config.toml
time_shift_ms = 50
input = "log_mel"
loss = "softmax"
encoder_inner_norm = false
encoder_experts_per_token = 2
encoder_shared_expert = true
text_encoder_bias = "all"
max_grad_norm = 0.5
max_steps = 4600
batch_size = 128
weight_decay = 0.2
Rows from block 2 of the text encoder of a small contrastive audio-text model, named by matrix and row number. Rows with one number belong to one neuron. Each number is 128 + 24 x the weight over its row's rms, rounded and kept within 0 to 255. All counts start at 0. Numbers have three digits each. After the name is the row's rms in percent of the matrix's.
After each neuron's rows are labels from the 100 texts, of 14976, where the neuron reaches its largest size: "tokens" is the input token at the peak. Only what is clearly more common there than usual is listed. The data: chords played on synthesised instruments.
# gate: MLP gate (text_encoder.blocks.2.mlp.gate.weight, 768x256), inputs 172-255
# fc1: MLP up (text_encoder.blocks.2.mlp.fc1.weight, 768x256), inputs 172-255
# fc2: MLP down (text_encoder.blocks.2.mlp.fc2.weight, 256x768, transposed), outputs 172-255

gate.523 072:132155122168139150126142134145155137094160159129124134080127134114108167139115127117156116141113187148112078146162131123148203136108126155155129115139073091154141139158114116150108151124151085143157129140159139119132122139129132156058107114114113088131
fc1.523 078:101095108115115119122101171105090129153100127132104144161116136152126120090118113145109142114146083130125158144107150128124058145129102111119113121112190135106140098102152111107109103135110142118094140125108127145124136096119137111194116127107173168156
fc2.523 062:143104102095117121139137143104108117148135151124134166142129124151131037084098126226129139159176127145108136150138133125143117177127118162165133139056097124105136071105132103099120118137138130131091113103145111123148120129120130114132133171116154121102
tokens: "up"

gate.336 134:182153092155126158104138129157150135161158142119127142137142155107173141160089126142144138168131154111147126157170105095151111134182130124139120111119145139126073120114148134169089173169101124136118124130139116124126121101121121100092116131135176141158
fc1.336 140:123149102166119094158145135126132132123097137130091097119098108108103153129099090177142125134118136142102136158117168129156149125164120152166116149123120068179119123124125147104102123118114164102163112127108118106117162121131164132154123150095126114117
fc2.336 102:125122126105111146127136163088148152106158123130119158115123131063138070147150156085173106138134155109139134134105100120141117119097116126121111114107090111116132097131155120137121153148120152124124073156129128128158107130136152134107113120116173153150
tokens: "with"; "pink"

gate.555 023:108124098124109135099117133096142126147124091160126097131135142126133118153156067129100201134131158111069104124126145090129126131121116157154124139130147143147170137149170111145109137133147125126136113103097156116104129151156105156123065081149107124135
fc1.555 024:121147141110120093119125109128131144119111120119131154137138114120094156099118179125143101111096094137173151162114150142100137107130113084094135160125121111121081096104098116106119134107124136159117151137146095102143136076096132105122138159090114148103
fc2.555 027:093124117147165128137154160142145119141141132120098085132115120125146129154126174138128122097156180187136140086087140142151129073118140109179117125121105123143179143139115115099129109131106139126120090153124087116136096159126099089139170146138145162145
tokens: "dominant"

gate.519 031:118191109105150151130120146127126171114134122148088130110153137122129146137081114153126140117143079147141087123112147161119090112128125121155127102124172134131156062143129174149099096060128140169140130105134126105123149109154159148214157113146113142104
fc1.519 033:103136130125106156113128089142156142137120121107108115089161137157108153150101106102157109121152087168160127152121122155134131099111132144154126068117137153155135083147105143188137119082138090169129158104144158089141171105145149146199143096133134140126
fc2.519 025:065136085127155100126055125156120124143119134144083111125172140116099117110125063100089153095163088167095153138104145129147129147118123161120161144123136079118122127139093130107090114081126123138104145106116115155101086129143127124156152131133119088099
tokens: "thin"

gate.102 028:140168095140134144124103122124129168145096177125127114084125155127136133135091086072129165114128048107129088113147098152120088090120123129115127128174123148090129089171145111145108083119141127124084113106164143109159117108131138153149178077125115145097
fc1.102 030:117148118153124105127100122107157157201100159121116131090117130111127133144098089110140145100130057118125099100139091142152090094135120142126129110155114158102126087159135140153102083104149099135100117096155158100143110119133137149147175068136112160093
fc2.102 023:104104079128134131132040113117108163166068127143170085122181130158127093149118126116127141135156112124108122104127129125128095117125156115102126147086123126116122070105131142154116103129091135112089115136139126126103113113136144148129161113123127091115
tokens: "thin"

gate.460 173:144147140165161146102090142114126154143128159117123118102160120105120157126150140107103183129148155133094135100101148130164104142099115150111151088157117085118133101132108129111113113131126107130107166107122143078123119106126149078127140157149120145117
fc1.460 169:121115114138143177083139135123119106166125159151048126112137126113131129120137164089132180143098107136093139128155126175094088106161100097115130126148173087101155116128111115135134141179146135143105089127117140132130104115092195100122134128131116109121
fc2.460 196:119141110110145131136112173135151151163124124111115132115154142149095101106094051099079132154137106136122128101134119131144162152168122134137150134160131060109104117141122169145136097119099134159144136113126139109082116100139153143101147179106081153147
tokens: "pink"; "rumble"; "with"

gate.488 106:150129122145142138158109139148141154170077139135112156113113163099150123142115131067118121106116123137150077105159124096142090099171091110148118098136121115124098093144170127167119097104120101106121100103149123131090110152149138136116150082109154147124
fc1.488 107:133130136160120120148172137084120123100136119127148128126110128128130116114121135149112098155114165135102150162129124106140157106156127151138116136118119095164112172136139183120126178125108136139151105164171090151132126121128149170160123158113145123117
fc2.488 081:119153079146116117141157175113144123104150106145107184113105134085126141107131123105144135103080144154140158155103116142155112126150094134130129137151116128181061186146126116156116138112108118109140157158136103113115122116146143110101107105082158149104
tokens: "thin"

gate.592 163:077142119119134129116106145130112110134161161164149107094087103096146135093102157149108138146111140160134130086178116100143157108085117158147146138148096088147143084146129130145110090125060090165116149122100157173135131134137121106153127136106150128135
fc1.592 153:139140120114101115103123115183127138113133116093113158116101087116151101136144128127142147091112169122140137176148087143143124135142163101103117113128147130110140126112101150166130112105139136061106130145111155125172074106101116105122158126112115086133
fc2.592 146:125126155118124108137126151168097158105128145124188102117115124114120111151128148129151125126106118121109092098091113138151145146091143084106154149140178099091119093131135153128098125092134116099133151135136115119100142121149162127122146095198130164128
tokens: "a"

gate.603 020:177153104124112117164141130149122157098147146114133118086099143119066127140153147101159137069157105171164151116120112127113100140152143089122120131125175137131141147115126158125162093135129115101174114156133115129156109116112105093145165144064072093150
fc1.603 020:096133118109138133123152116118158103153125133139128144163163132148160137127094135119098080169123135082099095130177140150127158137153132156137072128137103136149139110160139099135141115070122151170114149104157114128107124126134149142134122119195188171126
fc2.603 014:091140187096145113147151113091142133114125117117143112143198134150163085094094126107094119128115151116083103108143152129108135116069132137132130147108105117120123094128150128147165115122137119122089152125107147137167180149115199156088130147143150189127
tokens: "a"

gate.85 035:138159124147138145104145118161139123099164136170139127080118105119127168148149140126150111158115199145125099145159122111134188102100132138131124139137076140168128132152120119148137139132136120143154126125136128132151119142135147135064122098127108100109
fc1.85 038:126149129163152134123158141155145126084170131162150125085133091127129169170153145113159123149112195142123107133142117138137159124100138118133148147154075123176119139150112147160146132123124115149152135118170106134138125156139126137060137118142108102122
fc2.85 029:109144130164148117118131129126148142112120142130142120117104120110114202162152121038134108102093128108107118157131117131108125104142113099080140123212143144156127169136122148114160142118138142116133122123123153137124151110149136144100147100122099132178
tokens: "up"

gate.367 090:089106136113158103123151091116075143108117151124118098115149122077140146150158111131120091128189103140113114137099105141138142133152094151113146169127128167150132144130121125173176104109100117123158095106144143115115172103133104089123121114160147115126
fc1.367 091:117109150136109137152107079113065180112137150109141142122206108146176163109126148154113142113141136144098105141116095114136091161199146123130127108120118179124131092111133113157148093142117095107159104131144146115118155135127086104154116110125144133142
fc2.367 080:127092105110127103147149121155103109115097161152118101129110143084151082136155168103106131137148121123106128102165131135092169103125177136136137141129150085098117171128181120184146125122118123095134077132127096113117124125143125137160138129125161138119
tokens: "minor"

gate.42 016:114149114105118135155119144139132156123145130131126134147121163139146121115152090178112118152108109115129129177118143109152093137136121094136124175098109172180149082118160150158162106143174098122172164078125183135141155074123113128138135137112126138126
fc1.42 018:129135116143144078145133116130142180111179103129121133120094130112140124178114112147099100105131111139125100139155141117145126131185147127128106125103082149146162113153118069148134118119119118113168167099146076128139140143137110140131106114128143115092
fc2.42 014:178171112139142121077155076090112097169124134121144137114133148103140103108153127125163087124118117154152125123146118100132140151144144111189129088142149152104083114118116143140127154092116116147107142107146121141165159095112117138134111147106168138138
tokens: "#"

gate.92 116:124114086101138144095164153129126142115128187096150107138129148123135106102137099125138154072139131116124148108110164154161093097129146113164117106147125104169147158177128121179121092108116131114126105127109142114129131163136117089103092140138110107152
fc1.92 116:119100096133144141101139137105112140164134165103135099134120143148142124117146102110142129116146133120117164114110127154162085095139185136187130131160119101133130147140141143171112106154114108130156102147152120133120165155113101125108135087175120111153
fc2.92 116:125122128129114140125110106175125101108126132131117133131106133110134143117092150116191137129129094132143060156097140143147126120158124089112115122125176135109127111056136139129118128127143104136161123139150093112106173109140164117133088133116083109116
tokens: "dominant"

gate.396 119:139154128146151158139143116145148123109104146152125131114141093125156135117148131145156115161112183104113120158127079113143157121116148117107144161137102150136140117112095140133138129140112123141134156103128138141121147170132151108114124132129092142103
fc1.396 120:131139124167128167130121116103155161123123149112142130122127104096144139195155097135138119133122175137129089166138094170127169110133172120156134117158088096142144117144120145163134159102142127153134131132150135119140130125087126108102149117144135096134
fc2.396 098:115135129128131130110101138175134096120101147116116133120121121093157172152150097060165129106112150121118116117104144151115164125137122107090107127203130130150112187163141132134117165119137135128163137143098141147100115113137130133131121095120083108176
tokens: "up"

gate.734 006:136141080116143141134129135127135149117123083126118178173135116135123114109129122141112196114133138119133113132103139118119096147090108103103157098133157138154131153145143135126133161160122149088140127101125102181103142156130112116112115129084091146150
fc1.734 007:119134100112129152098152126116187132158122072128124181123113163127076111099109093115128148136171137097085104153104156134123112151144129121133165120146161115141132156128131159131144187137149122159158154107080143161117114165140117074089138166093133150168
fc2.734 006:098148131099078127112106105149144142120130087144135111162134122130143122134170108094108135089129113112138124176179123172113135117155146146121140117113159142151106154135149132108146140127123103148136132142165142145185126102118150109109122129136110123135
tokens: "dominant"

gate.505 066:141169115160149130112082134122146173162117159134125141082149157126086098142111101109163120115127082109134104126137089116126128123128127127102092133136113152121153135152169114167105094102146091124098100118150148129143115105141110148137145097115095107110
fc1.505 072:123152082157112103145113119123144125181143166107100123114098179105126130156094088090130148093112065110146108149144101141168095099122132167113145128129094151108108137158152117135105113124151121118083125120158147100146108144103140163132157090160062134095
fc2.505 062:133126086094139115129068100113126170151077123147179126138179132176129114133124152119123153132183119118099137124109137126117094083131133107092147166096128135106114068119125136147096115131112141104079100138141120104110106121124139141135167120109142085097
tokens: "thin"

gate.705 006:151129128121087102141080119154129140072156125118140114153139141160152153155154136112153119135109167140142116112160130175098165145132140140098098110138073135158110167160080154117136117083146114157130101120159128114143136115105139151090169139136119153100
fc1.705 007:115121143174137100151142108119113125103163093158113134120154112156089141118163160146139081129123168157137087135122126204113175126114144130095115107143080122154127182113086165139109140107145113127121117116159129120138125095099143137097152127128119128101
fc2.705 005:154140107149115159088125163117171101118089125158123114124138151114147141142125148076103110084158116103158147131115092133151157137133107115162062100155145143126116123124075148157139081144146130151096155122155120146172102119134141116130153112101103169130
tokens: "up"

gate.591 007:107169117164167135156150116133142122107112136108128149090139115123117090111093133099125157134109117139141126170127142106136114115138116079174124142121143116156146130116103118117147096150132155152130137132136114126122129170115126125168093108147134152075
fc1.591 007:150136116080110162121120097124158138143107156138132146105116144090102135140105096165119119087123099122131118150118135155126101119118197195141133126109115138149101141180123129134113140090177128138140106165121128140087140120134113174138121120100120129125
fc2.591 006:124134145096117115129073133095099133146140119124153095148113116132112128120089105126088127074129134111137149127149148143139157109074090140137150098142115158094129154116147140135133167119145140137122115126127122126143146121121106123146108114128160146105
tokens: "pink"; "with"

gate.32 232:130114150120190149117185127155123134116155109115099128069163115107129155186084121128111116100123107118127168102121145129188159100099138118145124115130134194147078090164107094120153135147104127119116147108116138169133139151131115111144127126133153153134
fc1.32 269:140147089118134068139102167166129063100102127122122135161135114157116141081149127074127126157126078149091095147173131144100121152137127134154146108127182100131160111122145122127135144178139138096123135175117130093143135125118136132135070181157135168080
fc2.32 229:162123125144130104127112167149126040105114103136036110137241126118135168123123121108137129127103084114135093107136119135126088156140143186123132122119145121180128123132121113146124118146160119114126120177132151129141116122141108137136113162111118145108
tokens: "clarinet"

gate.333 060:106140125159136142116135129161136133111175111154102120091145096116101163161132138149148115149118167115108105132142124129146188145117121132125154126126063108141103163141104127162154121142144112145121151121147128141147103135157137149083125133123098108113
fc1.333 057:107089102103138140123116153106092137164096119103113125158164146141105120111111136149100157114118085104132162117111131093121100137136127144141112126108176128081150123135141119104103082108130126094112123118134156118101132123090153131201142170110168153149
fc2.333 048:133125148105117126133141114115122098143100120130106122138127148148147060086136150211142154129160126161154115104160154117135142147136141125169132136046112124095130094145141127136071134117146113136131141142138116128146076154107113121154106144129159130074
tokens: "up"

gate.757 006:126147140116075115098154124140128118130103101138104167150132120109146112140133109069121111167154121115168120108122102126122097109163143084139073101091116151173146118115099084130140099126128097085115107143111128150106149083088144109094121140127165140139
fc1.757 006:146186095186099102191151126113119132117132094121151150108098171155122127130127108107129173139131165107132181161118132077143115194070089135122142126144086090101133137137177157131159143155130160139186158150129147140151144122180095123136116083126137128123
fc2.757 005:107121122154144151144107141108149136129145100082140170123152133111116123143174133137147103155122099150125120078115139154110102145154109140147173157106138108142122105117073141103112135121140106120195110103132088112166147152104112137162141136121094147149
tokens: "with"

gate.633 178:107143118143132129085109174185142160089148105120146070142100105105143143098127117121113146124121153167132141147132124100158158163113099121133123153167115152117147134163115137118120131123145140114145126139168104130115116144171127139169120141091122124131
fc1.633 174:132166141149126113100115150127114135144100098079115107175116203130123163150133085104125122172107141114152122110129101114098129114139134125155120097099136146141142170084144124090117135137130093167104138137082108140091174094175129119119152131126129115106
fc2.633 196:142121127149128138133145137180132156133160111116088151130091140171114137129136098108171131112086150090123136164110140133118104114180093133155138114129139118159146126140172093113134119150118134153159172126120098132172194120115134135124119106096158109169
tokens: "major"

gate.256 177:124152141156168147093115122152144138120125151128121160116136121127153147148152116111150075131120151132052125154136114131153147119102145113091167142156111113165115112119138142146127140132139132182159120123164128146119150136136159094052170134098088110137
fc1.256 181:144104113103118108161152153127118121141136106103098150136100178138109111115096153141087164078145067099136151158119139159161119134135097112143132134141140110129129118116147129092115095111131110113098135128131099112097117115130124150160140135133151161130
fc2.256 170:132106136167104135120120110121114129172118104143105136144149116156116054080129087205105114143158114159150105128138127138125122166123127166146129127054150093120124089125102115108092103133110109136111128134126113103138138143129132116162129135156171153146
tokens: "up"

gate.220 059:163165094182099087125096112149111106163087141160105140112143129171115098109100131112146131101118101164141161159149111116135123133131140119130127134142123136128099127110131181099144131160128135101185104140142116107143100139110129096175133118095083056118
fc1.220 060:156132113178118112125127120156091129128120140135132142121108126156102111150091137090157167085134110170166162147138124122127122153100146095127130136146133106137128114125129182101144134148140127125136115146138114090135096125127137113163146112091106080144
fc2.220 057:172101098144134100138128121175104128100110150148083143134107135121137158109134100175204154094154130176127141161100105118106146147150120153111098133136135131164136133121123132120083116148125123113140086142170148124125106122127120143145087107092116167105
tokens: "a"

gate.473 133:128121153167179129083094123164122135113121139176141107135155094125128142168126152116131103128141145142093114191141137122186127088109086174153118133118134139138140129129149178128111113139139120109121143129101139117102094179137139138156149123138124132129
fc1.473 121:149124092125123091170149111119087132137117103127119124133107160107146157109100126118107148147105102139096151151093144073114134101177131143157113120133156122139149147145114137140087125065167139138104089139173136131107105116158144123151153157118147151110
fc2.473 108:197130123157141116141136162167122084112159118120146091127125127120120125115165123144115134139110157131159154159105152136128148145083150157125101111111123097138163157075159143119127180130110143118138120102127112111119145101150137125118059130112163122142
tokens: "thin"

gate.487 068:156089174134141113154126132103113109127128150114148133151164129128083117115101138127136134153108140137131145156104145099141121115119100100134101070109149145177154174142113132147113095120141169175125092132122123156177160160128159128088141134116133116152
fc1.487 065:139156121146142150146123136159120166104116124119134144080119138121138148106148119094134140118133130101089122118111141140115134196116136179136153162125113081088138087091160088137154170123129110057132151120149147122124113106158106159142128141133131111106
fc2.487 057:107122186145141152113132155124095140108124115148115135130121121130148123181127171189104132152082158098088055121174082124125173137145104141143141137120135124110101123130140094139133123154149108114115098100139150140139159098116144159132115124131113155147
tokens: "a"

gate.652 015:137103150098125178128134093108123159127140140129155130064128184109123108151119155118151159095137140105148118150081140120143161121174121121123139135145103189130107103093133085112091087060120112133137142092121158157159126116122130125089126094105116127135
fc1.652 016:145166096156134091132069164135139075124132133129111106151118127153136112112154110149160141134098099105135131143170140131107108155139118084153108165145129079103145148093142187132129142169154117120136101191106116076141166141105108116122138169152093092109
fc2.652 014:109086119103163145124136153110124073161155132151123151125190161152107130089163119131124103174119160126121135118136151144149072149134143145104094119161135111141129140153136141152124123100115143121163120152104083125157064107103123127132108104141082118160
tokens: "clarinet"

gate.392 176:135136125142136117141112165102117081106111147081118109139114121152127092169101120106167163138127141156113131162138116130163101134142157175105116105144115158166101177159150171119143105150108126147166136160146108119114117127153080099133147154112147116134
fc1.392 184:116127138147153113124161122161103154150106132162124147105130117117136138133146127134130091116145132115135113115129117141102141177126112091137135135100112120093155109088129088117121154130156128082105092126083160134101103129131151146122111119137174127130
fc2.392 162:072131084101142105131134173078143195141143098114131119112117133161101116123142134189065116082085085122105083118150162129154145109134107112144115140150134130140139122120130075126150159127151111123124115167109131118115141123126132149139133109142142112141
tokens: "a"

gate.215 010:156122123133173122138142109147116139118151124151122115126126087137146151147123128096142148158137154139122096133132096126125102107170128100143103145100128129170107105105081096160124148128151121136061148122152113150144144124077173136095160170131175111161
fc1.215 010:132136126128122107117107124168133133126181157161113153139097142111103150138112119094141115135094158159146137135101144117106134142126136124078117156139112132118137122077091118144146134120120134145153137136152146124157136089128139125130151134118128176120
fc2.215 007:127147045100119141145089169116130121156130129109108171120107128156079130124137113102120116155139121134131166147130122136114111127116092124130126168194132119142122155104108132099137170143114114096136118055137142134120163095151138082126104109148136136155
tokens: "up"

gate.751 146:151131153168162104127078134120100127088099138134123154130085128127110141180152092129096100123145093130133124093109160125135133136143116101160113104116110163119139141143118121148112102129144155136138112102161151130155118138142123097105130154137145160175
fc1.751 151:128150109089135135115185131147115121142113142103126103139125180150089146110160129158112173129177129137145134108102118132124129132106118117112134175148131117151152104120156091116142116133141161115104149184065118111101146092128142116117125127127165136115
fc2.751 149:099113115138087151146116121091125100108145142105146116123150140079115107137123077140148138107116125161132083107176169162110143121109134151111129119092142121120122141118136136151159139120078137127107093133143142131050084149129122140125102168163101125128
tokens: "#"; "major"

gate.217 038:174124096144092139174125120151133144144086107200111129101138159086129136144129117098147112140149146126164112131139163121135118134128138130130113122092141123105106138130128127169145130161120136105133101145155156158151132130091135142168056157093155114141
fc1.217 040:112140142143118170127033113120152137108111143149103090125119075136144151101165124136176137073146147153143119117151102149133120140083140115126115119093125119122124109137143125159156108152092129153104117120152151156151151128134106152092158114174084127132
fc2.217 030:129110176154134094136144159157083107153127114129113138131090102113141138198120116135087105109155153152147117146121145117116147121122111166143136152114130146146120109118104096131131164118131089139145129136097130122121140190168087087101162127161141135124
tokens: "with"

gate.278 109:162114109153109163116109180118151148175147104111116127127094135105152128143110131088139132156133165121154132122120129112143111123225130104159121095096133089136091135116165085141112129160113112138105146152143109132124125113123128132144093135105172138117
fc1.278 107:137131176109130133131152140135153109172147124152142133166127114191146146117144132141140154097122113100133127133140106119108123136096097120075148143100150179100125143133101092118145131162155146143090146119134142136128141131114062128158157122182130141135
fc2.278 077:142116122115142116118098103151110076158154134148129119128096117164111152102112096164111125117086074123125153148129092135123116122126099156123144143143111143064127114119122120147146164134158129109108115073138146123123151142123106108131150085176122109153
tokens: "with"

gate.677 116:096141144119131142109140073158117135115106171099124154146147152144136200120155087118166108145131099109124125096152135137150121163101148115135126138154132130107088142120115157130151109130115114106166104134147158132127134125094080098106116126122123102146
fc1.677 125:131107119116106118100123130158093147131098161117096138109114131163155144151157134137112167109132141111104112081130148124161100143119113118120109102099148144162110117108067092178095115132138107085158133138105095140120115128115110134183142131087091136176
fc2.677 114:124139139119126148134133130166127115137141117128119141128121134150139153081146135137153141128175114115139065134164151136134121149129147116085092084159167139132152139080160128090110158135116134143152113113121113114112179140136138115159136128148081091105
tokens: "dominant"; "add9"

gate.743 015:130153130155118124155133132115159100108133118151116169109114162110144092117160098123168174124128133110128144142123123145113126157169145101188093069111078148127173114135103066125127129145107146087109159123156125123105111080149118122113135132110139160128
fc1.743 014:136149124118148108156141134103161097099140108154108163104105135097148091107146123124155154126126136116111134150107132168114126161163147129162107084105091150120151105134124071087125128162094164071127171104158108102089122095154089106118111130095151140162
fc2.743 015:118146110133133090129113159091190086134109128105106159140112139118133105105158097163164106104118101139140129168130130123119136140188143132157132081145093142129109118075101098091114104150079116113127160097123145116139122142143080141124091136112150118173
tokens: "major"; "c"

gate.111 007:077142173106146140130085152156135146117158145128075120136118090175117118113135126168117161125137118095100132102125133161135133123114119079122122113146123145111078109172092159127154154101148140103105085077132134110170153103118144141091163149121136115088
fc1.111 008:099104096115117158149136149104110141158083113151169131107152161135137132103129122089161083145163112128149093128145105117123166124123091176108119137135165153175119135111148162114118109157112122172141138189104131111127120133100127144180085095108095121163
fc2.111 007:119085141098110131120088087145130124122160067107144093157142133131112129137118132100152115132084153126146109117102165151150167153123119157154117136106138130140208089120105100177147144140128134161129131154118161113117134135134120146143138131122146139147
tokens: "major"

gate.691 063:194108094126091101138131143130128107125132155116141143085108093142093126128147157145154189091111140151150125128153100124138097117134155151104129133152131131123133134135122147104128115131100115102162090139147116101125092122126102097125129106093057091103
fc1.691 064:082105113102140122133095124113135118140128100147115126161162114132165114123133106097119084170161136098100114154127146143089120140141109138149115132101091143158148150128141103141108112139118130128114176098108118166136162121144134176163143154179159166162
fc2.691 059:118136159119147183132137133153154108116153123115127166116130140131139088105079141099091113157091166123116125090131143130149140073107121169132133121132114092140108121165170138131160130128103152153104130142127178100153155141132177126107121195139115124134
tokens: "a"

gate.6 024:096144136141100121115119160172146118121114154122121102105158174074123152121130154143147160143127169112102099101142117129157146183134124158114129135069133173154110163101125144134137106124130131098127119113101134122109102111122104141150095133148142118093
fc1.6 022:140121169129143169138149058114105120156163086141125132089149107165126115133145114097114119163145102140118149159113132109109143083131154142138152141180093073078138107140121121137118150116118108153139135139152130114122143136134106117103147147102118140144
fc2.6 021:121173101077131133133131137107144094120165125102082106084089171156113145123146161122076101125083163093087124093152138131120131116153125092136154079106101086153125121094120135125093140071125155161105118107108125111157164086112123136112157116122132130140
tokens: "minor"

gate.232 113:106137148114131135169117127149145125124118128078109148142127119153129109107110148151130136111103120096100132143129151154133117060159091090162135072111151174132081100113145165140125126128140056162128164167138130137140093109137137172085129127142151139147
fc1.232 116:132111131109162167144118125139126114144116115057102123124108120135109095071097132155093113122104116137114125149109136134140133097144093089125138095111118167141070123116143165145137096112148120150143120160145126114114142124101141159092120102134138137139
fc2.232 112:127123150106139102134158113145097123123119131122154108121105130115135103122092118090140118130120098119107152150159119128139107087166148136140129133114142139139087125135126169163142074129193114174148128124131100125162142117123156120135080132154127139133
tokens: "major"

gate.16 018:098123136136157124116118101158156114165105131155157171117114133194137160135129129104130117105138089156126102105122142129095124138143123116148110116149145114119126095114157156114100093105134123144109166145151120144104098081140107070176182114130165141112
fc1.16 016:143100106133162122156164120095109156146111103139150112118127148125154161158113105154132159150175089142199152156174144098099137110107090120137156140155168181103126112118110135154126134109090129116169147118164128110093114088141144117121126073126139119111
fc2.16 014:126121110147125102143084136116131143147143093113078096115144139156145172136096135117073135154154119137115102063132118150122131164118126143085135105140143150142175115075073113090106156167112153164162121171153158121117148090100092133146140139159149098149
tokens: "thin"

gate.515 085:181152115126106203132129142124129137159129144104137153115117125135153117139100125091152120149138119126178106125144139124117117127217138134172141084117156115121124105092145094152112164149110164159119116154113124145125141111109143125117114145119176139105
fc1.515 086:177095147102146145100130136154135124160160108130142156148139134159141151111133149146138126107129100105150128141163117092111124141116086099103113148118150181113116149119106103143158145163170095130090164123134134164133114130166048105133146089155137116118
fc2.515 059:123144148142125119139130087180127102147158126148135124139095137184146193104123087185084115126121109132141147137143124121159112140125102157137147144145132123097175121091128131142160150128143141149098160093126157112135157106125118117127188104157131117132
tokens: "with"; "white"

gate.587 207:166089104107137119150109109154133120153148136091116131104104112073139107140157100132161109133102105205105141121142107137166103142106101132142134132121114110137157106142108105108171126147133102123152158143104147138128132117113114106131137089130129122120
fc1.587 210:112172134121133132091120132134110122117125077065141090136124134113136148153129113125062102108125154119161129126101135120124180122120130119100159162153131126139080153145120145152103091096109151141111108108083117127118108143141097133145132139148135119141
fc2.587 224:130128118116124187126125139104163110150120148105144128133116107135143186101110104130086124117151106132136135116132129134128075129180142138121153123099139100149123126121131128120136094145107125129135153116159119132100123140155131133131152109129150155129
tokens: "#"; "diminished"

gate.499 170:133158134150158154090126142115090139100127144159200173153121094149141151129118116118126103160113124154137113155154147144145114106089129155169141144104144139143111086134113102146167143161090143113133111114133167138137127131139146106116139165089091130118
fc1.499 179:137124120126143105152093114114169153153152137124162138143096155154166131128111125093100133107119117129091149088107116195118131128152133161138136100097117146143121148095146166112126129159160125148110186130044129133102156129117152125137120154133124123137
fc2.499 189:187095118112167083113106083121116122096167143117088146108122112172111121093139134151118130130084082107139198114109119129115166122122133129132139120137111118185160089179108136107150127127133154120097202123143134133111162121114095143136100152152164092114
tokens: "#"

gate.218 011:149151122139109098118131139166171127141164096116125143153117118125158176144131139122111194137139125095093108118155096156111129145107156091147089148129123121118111122132134156084138152124105133099092128093124114123125110131159111106073167137099177160100
fc1.218 010:118089106122110145168139115095116124113118167135138128137160163143076105110087127106136094117115154134168146134130150066132132113136140144191171142134134116152108164123122126152145138136154125171190135148120154142155108131094125175154147115144119102135
fc2.218 009:144075130129091126126134098151095126125102113141154119124133099154125121125148144104156108137112136072118095103133206105142153118091154153109135113152148121162195076142123116167138139142091138149128148152150112123131125132124148124162106091147087113116
tokens: "major"

gate.316 099:128111112142128130114119157116136143103132120116111107132077121106142129143127095089120137088108165132114123155160138163137116146110095144146119162135126104088120151107110123131112125098153101153151090130116157140122156137131129090129140166137089118100
fc1.316 101:129142152137138116167125119127108153123108081112144133085168108143089143136157128139110148156139114112124168090071116129142125096145128128096129117110130100116108099127153185145111130196156119116107103120129152145132150142103143149132120111154157136115
fc2.316 086:139104154094121143145142078153137107124094143146138065114139105099164117132099115119159137142154152133136142117133137118108154158118130127106118119156112137161083147172095159136149124146159113138150115133109188116124029130155126144152092145138146107090
tokens: "dominant"

gate.296 009:166110146120151144103155118104129086147099090131150120153099135096136127090134083132129118150100131104092123136126147116143146125161142115141100132136124113141148114129147116140177153133142141148119132130124144085155115124083189134144162117109142137133
fc1.296 009:133097157174133164133133137125118128114135083142137168176131134085145119125165094136152129131096133109131137155165150107128166180116161118126151126145099099118133084109113119134145143152135121149130161076097153112140104100104140114107160068093140145109
fc2.296 007:104133141146121112126110128131096087137125112134133152160121138105102114109155060129143131112128139117104085165140150119157165149151172121136133151133166132108107153110094105097145107161110137097107113122120103141133121089115124120120173121132147120107
tokens: "#"